config = dict(
    gain_aug_db=6,
    spec_augment=False,
    win_length=512,
    encoder_arch='transformer',
    encoder_norm='layernorm',
    encoder_activation='gelu',
    encoder_shared_expert=False,
    encoder_positions='learned',
    text_encoder_fused_qkv=False,
    text_encoder_moe_every=2,
    lr=0.0019,
    batch_size=128,
)
Rows from block 5 of the audio encoder of a small contrastive audio-text model, named by matrix and row number. Rows with one number within an expert belong to one neuron, the router's apart. Each number is 128 + 24 x the weight over its row's rms, rounded and kept within 0 to 255. All counts start at 0. Numbers have three digits each.
Before each expert's rows are labels from the 100 clips, of 14976, where the router gives the expert most weight on average: "responds to" is what is common among them; "peak on" is the class under the peak. Only what is clearly more common there than usual is listed. The data: short pieces for a synthesised band: melody, chords, bass and drums.
# router: router (encoder.blocks.5.mlp.router.weight, 32x128), inputs 0-127
# up: expert up (encoder.blocks.5.mlp.up, 32x32x128), inputs 0-127
# down: expert down (encoder.blocks.5.mlp.down, 32x128x32, transposed), outputs 0-127

# expert 19
responds to: marimba-like; vibraphone-like
peak on: no chord
router.19:088152092128133127148145115119128131104165107085107172093171151143086151156099133158109154161130107108132125116106147095135133093116091133146122127145188127131111132114131128123135107111105126133148148131141086134114101171181172132148069131147113096126135126112136120084162096153138116161128108103121113149151093131076091138164100164143104169134095127118148142120142161119116127124150
up.0:113144140125146151135155088162097089125119159087118153155188149149120081096122097130127108085120133157146092132127115135116129153139123119129173133139069175163115112147115107147092105121103124148125127085106147141137158142109168127085126159144110126117162130138139115158080138090130106158112163136123131104130154171164121122146085119124104134112093163132121160151146130151128117167109
down.0:148081202130131131147104148149120138164088128134139091111112146054132166107113150114104106112102144136156145133068116138137162171141165143152087140131162130118128118136134149117096106112139111142116137111088157138150131114069136168127118136117145135093141131100127140096107110107156110128132143131108126087109145150119154107100186115111107098151127128139135172089141107154130121123133
up.1:164127161147122115120114153123125093136089152159193138132111129112105103101119154111124106119145162138175154125096087157129143142128161116151095117140134127121095126126115094127111137143124098128129128110092116116123161108075116139118154162117122144106133118145153130106054136091140141138148137162096138120117174166183155096066134132098118122099105098135128139109144146134128105137074
down.1:138098158126115131174102124160157132115148127125130140132131130101118125093100163112135164099082128154104127126098089118148130112107148158123131129106142114166139121133125107146092205145113101113147109116104116151130153105135097154133128104139171129112137120107179168085115144116122110133200152177085112126146118165132140112088139116098138090097152133131121169142126133165125093158117
up.2:118122120137150149123176118148110160162131144108094133148123141092178122151092123121141090096114112099156130106145178125137121186132118112111163124080104070136133123154166119094129063113130126150114139147159154133139115147124142137099102140136129122145120140145106089122143155148105125138107105118133144149158136117096131103143110122196093143168083129096098102117135102129117139124179
down.2:155171117141131119077155138123122108140077122121112130097108154093140118155112114146066125114102125102094145130135132130099150193182095131154097110137124145085128107136162114145124095108145088134159142150117090132138123122119127149119128184173132100157142128159102117149162108124164094128133103114165127120133129120130141139103105116147082145137130121142064106101112129162097128154125
up.3:110114111135137089169136103129110103172130130112083132119131162179129129120057093119100113083100117116116083102124150151135155139147120151122184139115097142137097121139156128161094129163095107150150114126113098146124150109106172178117111127151189121133126136149116124132129124102110128154098132131076128125104143194133113147121105125153124141137101122140137167127142137107153123155097
down.3:184125178159147095087106183135134137139082121168147104107070157072118156134147186120132141118120135128140167173103119120150144151144149122127081131100165110109121108126107106128164130122165139138100120127134140109116146106078111120114138135103130136111145122156122114161094103128154101118123140131110106146101166128154153094096151135096138092151174126149137118102137116136113127120119
up.4:122194127152148122157108133121116155152111171123101138116129111143077121129086153148116107141109125159120158151106094148120096077127118133152152086136129106131141124123150093143127101086134096136171132091133111136140116138118137117083126164126138092109166103132148163095114137105142104147146176174134108091130142161181128134134114123122096127110085124137079132151141118179095113138122
down.4:142118166107133147153095099154152102115125130113159130122108151140131144118105104130170114123129121149104140107135140172097148104095129111114127127080093129099158134152119149129083207167154110107151135113125132134157162077086106144137142085108175134127137093107128130145117136108123120117109128161110126132093121105159156093084134088138138111124166127177128175126123103093163113123130
up.5:119143123133123112161171094124097098145111106110133145135165141173113116122080094101128123095124116117137080093137115141124151144139125147092171134113114137142086131165125127137044151131078115130136105105101123167140175127109149166126102147145166121130122138119145101124088149131104141174110149123088147098144147162133118135133088128151141143104088137157112160130110150129135122161088
down.5:155108174131138142139093173145098114148117132161149090128136127066134165117158149124112131122090101124145139155089118096164144143152156145158098138118140149135136098121171131099087106120179150136112115137092145157141113108092107139110140165122113152100133114085109123157088146123179121119129142146096122118120131127138132121100164110116168103165178170132135107098133113141093113159134
up.6:122194132140163146148114103127109145136108132099097144115148123139058111147094139159134110154089112152125176117102103122134103100144118128151127103144120129121102125123134094112117098067131104165168143085138141149137105164155152142095120170135110123103171113103151138089120141124152109158149130149124116115143127135129122130174121127128111122135063119117083135133143112181089115152152
down.6:152122147141169156135108097147128116136117141113144117131116170139122147118115086160161071114105098129143136121135151182056153127142126126140159118113099125096154121170169158104084151161170124151145136093125149156185139078113139173161127095091150107117141082087097115151129139107093133120132134131144140116111127122120143115097138103136108148144128138137135155136122100110160144129140

# expert 21
responds to: pink noise; white noise; bowed string-like
peak on: no chord
router.21:117108080156098101130135155124142122129123114165128076149118096120179133127140165101100129153115140098118149139104084103146134180114165161129157156144181130146107134107167095119134106106129124125122140143092121088120101140102079120144115115143140142149107153150112140112167145093106169096144119152112153134128094144096094190105147155085123137137134110109158118146091112132122146132106
up.5:096144129164112073127132144137116145070135161149136155099095106166127099140122118135126104124133126100120077151167111152121110157097096095117142101131122128151149137110130147174140147156127113098142106122146100114139136106139119111140139090144193171127108090143185116134133142104110117110135155175155099163168125136129111136097108162104173130134143092172125126143142151118164137127108
down.5:169115118150126202093117111103151133162096093128144123117124151108171109136129135145094156150103150139170127142115149107122168133173129158150118093124143117087147147086126110134168137112113147118103109190103092158133113130139138137144142137122118120154117123137086106153126102122147164110129092092128127143078117134137137148108112108190093121133140105113104100081122092125100153141129
up.6:148151160122145087130105137132101141125148149147130126117124169127077108129114117140127140104133111149120107136129157141113112102137102093127106116133109081126155141173089160166134153141137145143118111088154109147125177110137167129101093143102136091114170110108127124111085115149145140166153144117102090123116168119178128071147133110156146100124147133192083127097158131121152087138152
down.6:155165177091153145112102070132155102126113133102164147131182113125078091113125111164141128120109121164108127173115146148117143121115129125108072138135128132093102114092116130149081127098132131175161141146093154134129128184155157153134133123163120133137134121123167127142078139104159084147121117134135115117138140108139157101119107110148128091110139112164086157118127107126148127162136
up.7:113112098130143062111142131160110096131162127148146110150141149139135127133158107117096143144186147095150115097130131113120138104133119107137140164147146101141108172147112113128143123162136162129110167120126099128115159126113148128119036149112137066142147150109112121097118104132111148174138107061108099153103138095150086105107130149139101131133131130153134140109128146097156142158116
down.7:098093112163076073118132172093128113119140148139139097135112129091157117114132145087102180120125144088134133105148143147172109172129136143138098152137173134151155148110090138122148162166104114104117105130126109122064121088105124112147111104148124144102128155136123117097141094134106147093135126097098161140179146147112110120110127144114103110131128114099152120124137171084144155136110
up.8:083141117171113063152134134142141141093145131149139141105117112183147134110117127127118108134117124123106117139099098139123126147073130131095141120130124131155134137131156135151131146176145079127154103136131115105130140125104108132151134069140212132131093112153157133111166134101110092091146139187122130141154105137114101140111116181096161128151115085139146132155129157123151125123094
down.8:152140099123131153102116111108143108162150106109118153109128154134118141143098104113077126162125099129116110106098152128111149071140044168153146118088180099100112165110154136126155139119136139117095112168142102150145122118149137122166095138132176107162103141128079129122151087120131169167107110114098120127088102127136140133119130115166132116126133115123136132099103134135102121177136
up.9:101129120133115070134140170147118125089150134137156130117141158134111105143154141119125158130185123083136118108188133120143119128115118083075093148140167124143121147099095140133120136136103123122116127128128082117105162121154134128118083131137159136114142137120187089061088112133144114163148115103116101149163135127120119108145127161121159161130145100166134135106150171101170111131117
down.9:154099097152120143057134139082146119151133124148148089157108132080147108131146150107118178142131164109141132150140151126106105158158136117155081139160134126140173155132102106127151118131108128120112132159121136133073133142136142104125124151131078116127173142119110161144120123142108134128152114086149099140129178109124137119125094114163089077117162105114100094112143129082126166129160
up.10:113139104149105115116156175106106132108127162156120129063059156138149106145111125134133121109140118072173096129177188139106151151129102099068145132098105109136129139131113084135157120163149125122117084130176140141142123099131151124112133129120167153135110130136112074140153143118119131128081136102138120143137142118121155134111108124154135146144137108130127119106160157099151105084119
down.10:143108098132119167121098140098124158122127131123082099146110089108161131133139152138128145126096120151110120158103075109148114150134155175140143135143174148126132105088163150117140104088126146144144119148121158102114065160173095115131160129144094138109119152149105143144162116118129156090126167146140160109136105170111116171141133134124138128103136173077170103138125114164092150131117
up.11:122148133164118093175107175108096127099101122149130122115096110138126137126094143137114103118128120095140113184118079134113159185080102124137127125115168107147173155137138144145146126120174077154133112111119105128148117103110123128117121126140196122123125102127115152154163130116141104082146143204120110145122122137115147148082126141117135149148161132141094101115156121152108142147104
down.11:123097100103144149134146123127161133199109121152097118090125133146132155152129138160119129178119133139138118171148118110113135115170165139170120127112153140095092136078175119095136110129144145144131141172122121104152129147154110132157113152116160172133079111157111103130183113140124153146085132176128129136091101122089132158133097113149154140103084120118147133118104096165115120130131

# expert 22
responds to: thin (high-pass)
peak on: no chord
router.22:161091096115115086110104143170120120111204111149132094161121124110102130133144129117076143107137106144107088126082122124131127173110083111159132161181119121143114171154115176115117116103176163137118131121138142082119143123133132115118092119101126125127131137096125138121115117159096161145149158124121111139147147125114089101107148151064141134135158159157156145125105133134155114111124
up.5:144118104132164123091095122138167158138115105125112108171106100121125165128153150146122164129164128139128108099108142107108095083133120138097107104156162141130084109096137140117107121076120135153109141119068132125103085150160184119115097121136098119132218102116098098099127151143159112174152108147149095119140118119108161128163145124144149119106125132125151146112135123123126139145139
down.5:196113097147156153084123105130127138132105129137145133145055135114148107129174114120116167127139123119160117117144140128119067129168161101130132121166094149125105135117113124152125136111104134095103128131082072127133149122150117140124137166122120130121108166109139057179160144125116160153091153103149177156118129158145127108118116121165140110105119136131121149110126157126126107163116
up.6:143132097125125119137110159128134135123141106119108120121094137158183156148146164135109152141157108116114120104135168109124071092118109139107119121176160150146094123060130158125136099077121126141135151128080115116097110155177119109118112115144089124095146117107137124086156120158152122132159107137138146094119098096080145124153148183141149137126115106074133148117119110136155168113130
down.6:163099113130145154092101097075137145111119131117148144146113129139156116139153119113173149117144153112176124101150167127108079147158168098164112126129076141157128170125138108123137131148064131133103164132111083140073160108139126113101142140179118121127138122114132104168130167112128134129110118109106152121123139148155163074144135123149128102108138114108089150153132129123113172160138
up.7:104131109129131136136151120120113161141144109136144124124156077128106117123135096082151098139097129155113134144106104154149152173167142117149097144079097115099127116172163121139121119128140131120150083156155145112145170130072089144143168124075105140116103102147158133160116136107101142105105145140106152132147132125171131149068131092110167101133101121167123116147126153134117072146134
down.7:114142169097103124190144091136162096131117110119112131123169129134136130130128115132109142158111100179131182115063129144150157146125132183111166163104134107093166107160149126135095121130135134133157112109119167126160152098090142110162133110122169134121092149149131130094167089142124108124163107135120127139137089098116151147103081122136116125095159122129160150138114124167129109129138
up.8:154108106142145120123133159131126123123159094129072154160162150103126165120146164135130155133110106148149137136109125099149127088143173133131133114116131144130132127106134142071136076074115130070118118095110105107106107127128129135075136134153072138091124135156149133087166106170141179157154101141131140130112101117125134121172151124142164140106123145113135124125124143144109093106188
down.8:150138134159114145139093093167120134120099152108134143152144155174138112140184093087128140156091153133161149116128098116139145104094121122180111168160102127099059111149122105110102131142119124116096146177099114141120124131098131094139197157138109116149142121127144111150120120087125092127148159131167129114112138096132113121130127087126107116097133117154150139113121144125096187138136
up.9:139163152146112121131115097119117122138073145140158142106133129131163133163124125132157150151117154118133092162082120121128123130175146153118142113116135130146146134088112132171127121117127066144145066094134121122094150087096138110133128148160175169133096150130147131126123116110180102160120066153132133138101119146138147122116133093154121109098151092128121140119112108142101183163083
down.9:138127134132133101128127136123106154090151159154103127111150138152133147164091109161123124179098145147113150131122117151104056130138133117129114104134124136147136108127158114147128166141135169150201130132117104110170143143159103150110133113105152101091112129152119106116152163144116103124122162145129098116122147143094107096143145154107136055146112148116093185151087141094135162099115
up.10:153132131122131133130104135152099112150087169125172100150105128146193082110154080103138124082133162131142095116153114149111128146155175117150164125162082148141135123128116109125097175145120122121121122114123157151137147088074133141133168137112148110125134144124118132189085139084113136132106144122145129109129159159163140125068122083128090108119137125134121143144125129114129154152102
down.10:126151140138124063161112166131137148127170105148133101080106144140104139131099123141128109124136077114102100149130131107145132113106114099068141136086159071129124147122129156159109133124175136120121086114144119101146124092147134154148117099109188138124099127113140099084139117110131107140150148138108116137130143148143127141113166146121194141148146147150167129099161116144159089094130
up.11:121140108099116098151108139120104114095164151093101158086135139123108122156085138119102149127124125098125119155130126110156128139084078124103165123110156079136165156119120110120136154086119110104138152115108097100126107134193154135104075117136149114143130124134131142086141120132153119152168136133133098130167055146111122131121130186143114171137126156123144145149177143132151108133127
down.11:112129079172129101078121155116105097100127167120122095163113103122127123131151148146103136143133137117132134138155151135127121129078109103145118140169160156175181142122123120138145095138137082135143108104127136161086109175122152144092118129135094147114145118133122137147114106150139102095120133100139102117154141127071093079108095165158123131125130109116120104126180173153148167144103